config.yaml
crop_scale_min: 0.8
arch: "vit"
head_dim: 32
inner_norm: false
num_labels: 16
beta1: 0.9
eps: 1e-08
batch_size: 128
epochs: 7.4
Rows from block 10, named by matrix and row number. Rows with one number belong to one attention dimension. Each number is 500 + 40 x the weight over its row's rms, rounded and kept within 0 to 999. All counts start at 0. Numbers have three digits each. After the name is the row's rms in percent of the matrix's.
# v: attention query, key and value (stacked) (model.blocks.10.attn.qkv.weight, 960x320, the v third), inputs 0-106
# proj: attention output (model.blocks.10.attn.proj.weight, 320x320, transposed), outputs 0-106
v.151 117:597456453545552418516457517494507543480475466518534469502485533497440490487491542468517468515503567528548516520534477433517486505544527496511536560449495513478523496499469467482528580533497528538507499515569422476555528456460532466466508521480515460565477505410549497486537508432472396442418463542555462510491514514498429
v.152 101:614477515542506478457527490518542482521493536507450480524466471508481525495436496481481451507482555478568501529547530510525563544493479508474574481460465614509492472547548525461502513528470446506531464474539433560474544457593510524540476451539486443513491498583467503470436540510514531498461441531484540509601506464499421
v.153 103:522436552437488574536432499470522526498432499471500472528517498487539539468526544550478506478460555486436526501572489460432530475439459548577420466501488557460424479506542480505485475480487528515509523505509501498510455517536456520515536420526524487491468504512504504586518510525594503516608535488456519560457505481494515
v.154 089:439500438549500543483447488546499548528522544546460489507477427468522539568522477471537530476492486518538504536548599553420458559515496481509497534551521509484491488490502592503504501408563413485512470597436531474475519504502531559547487541467515486443419448506491475478535512482533472462541536458423481519570513549495555
v.155 094:506476554501589482446464497502558490455528554501424506482494530516464501528515506521524507482500459489433473536511505502485485489555530477545460460523476496469503464502515496530465481483529434525449520412458467444464466423482511499491487480544577512548458477423512452415528532492501574536488473477538496563513492484448423
v.156 093:484510564546493487558549469488501472425498458521609492525396537560458491421530514429514541498485518492549519474477455479560580527546506432564508497491497504476458481524592532484413455410531483437442504517458485494512499497433583481469491489479447478532528481475514500447492495495509519533500527480438479498506439438521403
v.157 092:455500500452467495579495479511508533487431488485570454485509563513512494430488491455506492437426483479506446553523484461540549446530559557501489466424500512518452474464534434543549503519509466444503502530450520502570537536505473433558464563476522480585465464436583490464502441498462497540468488522469550502410513541519500
v.158 098:451512531468487558442539476488442508542544492522471536552533522532512509448548515465496451479547480565482462505487515497501512493557614545553522556546463494575505551449492562543551511470489503453537477580568636484505573511508475525547505470462488467512461514532500454468439489552512481544506476449436482472465501570502504
v.159 100:475528467570495479492542510466424515546485478483494481522496564462428460504462437483485471474478522493486508490424538485467466513532511449506592486497452541554533498520484520484505497494441467390498553504497570495530552484540457445466493489509543409538480509452514508548556495524494548413520511474462539519529489475446511
v.160 091:532547530577557470471499575444505559495481513498461502462447456514471534497518498547512541528475519479516533571414457506492548545475487570426495544499513487426521592469492365500542528470475477455497430529519541471536468480553460493486448454553449574481520475490490593503532605504481457533494451549430529442506539502521484
v.161 090:550453519549512553434477512525452451514555457468488509459555572542494453538557487535461534429505505462483485499473517478518512542510545515483497445468525522457461521483475466444523472542535518441520483485549467536540518518489622568498540577556428567518493438500415477517512565440482427492507526548475488552449492522511434
v.162 102:566516504483506506529478543407474503498536533535496506464524416486527497551510487442526494574518435553564526510480453445538541513522558582531571570479502519546490472459475502508605500516513506450501561545496452487495502478474485554506503527419451470595483530467493522507459475508524541471436500494585469474492504464516491
v.163 094:448515513524474484505473471501485496518492476538501466502537456470481490501552527512445555524481484514483470480545503440527542505471503589511484563465551525522491498437454474440428518455558510545528453554471522453467494492436477513495473426466503572448466456469479491479517488523449536566533519440474516519435486492534559
proj.151 102:356482549459485481505514521522470469513525484528536441457474482523538454528549437455499509460492484485569462507511485483539507480557491477535472533531541553475502551478494458540481480461464494542423492508456471494529534514474507517591498511518509540519464528536463417533482434563472478562498478504533506560540504562519538
proj.152 098:417496481522537438514399544503525614465541495512450502479546513510515490509536548503515504494488512453525488525466450462507490485491518431461461484610567437464443488495412501525525523508506503506504479597462498496542471557479582545476506552499582563499424505500434564508582515527505506474505550477444503568463571500472510
proj.153 099:499510451538500499492514494487484539570523509499527508539571540502514513498496522544567476405544473568482471501454524539471480541515512469485517465538455527494517455514542536504486483456480470507539526462503469533487504441476476454444478565486548516510587547491500475495451557461502493495491546471454528438531518506491511
proj.154 106:533473528484505467573512511432491470533550475518550526491607573526462489540508468577502482481406489576534509422462568466460517489490450494504511521535478491495498521477482512436462467513543546484526492516557507498476499524492445466453531520494551445543552541460532464500450490459516492480485496481465519460523450415571481
proj.155 088:486526490518417489513489511484519555483482480468530420458472434523438519490444430587518464478512466505480446459509453527541471390518469492487512436466540558518488465481474475452477502436538520473458492545504524574493482572408513540516480434535413560484490451514559551552495501488560476467540442482518448493438513500518490
proj.156 095:529490505445521584446479545516522559530521555521391482492479519470523521555518551470508542554448454450564482533545511583465514529485543505542462562472492493518557525488411531497530565531444462537518544558443450500507516521503450484464453544538454463467451583519464510536478466518514469484495467504515649469500540482486539
proj.157 090:487571502515513468417538461505443496497530503508509526463474423460536472476439466558506535498518551546474551500504463514456452520492462570447473539486496466451432521572486541440488475437460495555469509438479487544526532475557480549492574516488498487543485472487485420465473544482484509562457501430516519418491460450519537
proj.158 101:520497451545504456532482501554524453524542463471434489549466502467495472545512504529559503488513400493550495464436526497552437556450504500492441559483484527454519496520481457558458477543473509530518521488503513499408460445520494607507533509524537498499506509439542530521502569450471489473503414534547573487532511444523493
proj.159 098:477504439503513499509489433516500465438538578497513519544518583511597541399492463481503483479503508482537441529537502515510526461508470459479481544490503503485487504506482516465541550506593538515563484585513488508477487535544489522551464543488540515455470513568527466485531445533448466540442561426502478549524509491599555
proj.160 092:534534482460491471493402494548470463522555523518472454510511504491441398489493563505503426567554553517574522466504508548507462436498548501453472477470525510556539487478493543523515465457461510498437438458473490469548507464475553490538492495480478532610477542444472511547482459488527482465538474477523428470464543525408478
proj.161 091:510560531440493438463606538501473512530490557530481480582502541494521553458495493571475511536434450481482518522441540542447502494524533447422510539430498466503496502516504511485498483431519526522463467490465464464527421496427465457474456510433608489450463530469520487533516431516478548473512498400477535448552523447442523
proj.162 108:422554529490518507496501489542484465466586434488487484475509514511445492534461495616503541427507561558468581518484410522484486531505476463484491498518492387376514460514499550528440539547515499521456485473539513495504496539545514501432544445506503448486447449547484477494552524498457524535513468512465432534482510515528492
proj.163 092:492516439433473483490522477586468526466526467478551475521416477537522517564416532511527477478533561476463468549505501528488464479485546469538528534522505501487499477495526489523523585445478528471521496503492438447534440533524528432504495494437390539536520536476450478473493413463487508412496484541541469482503480542482483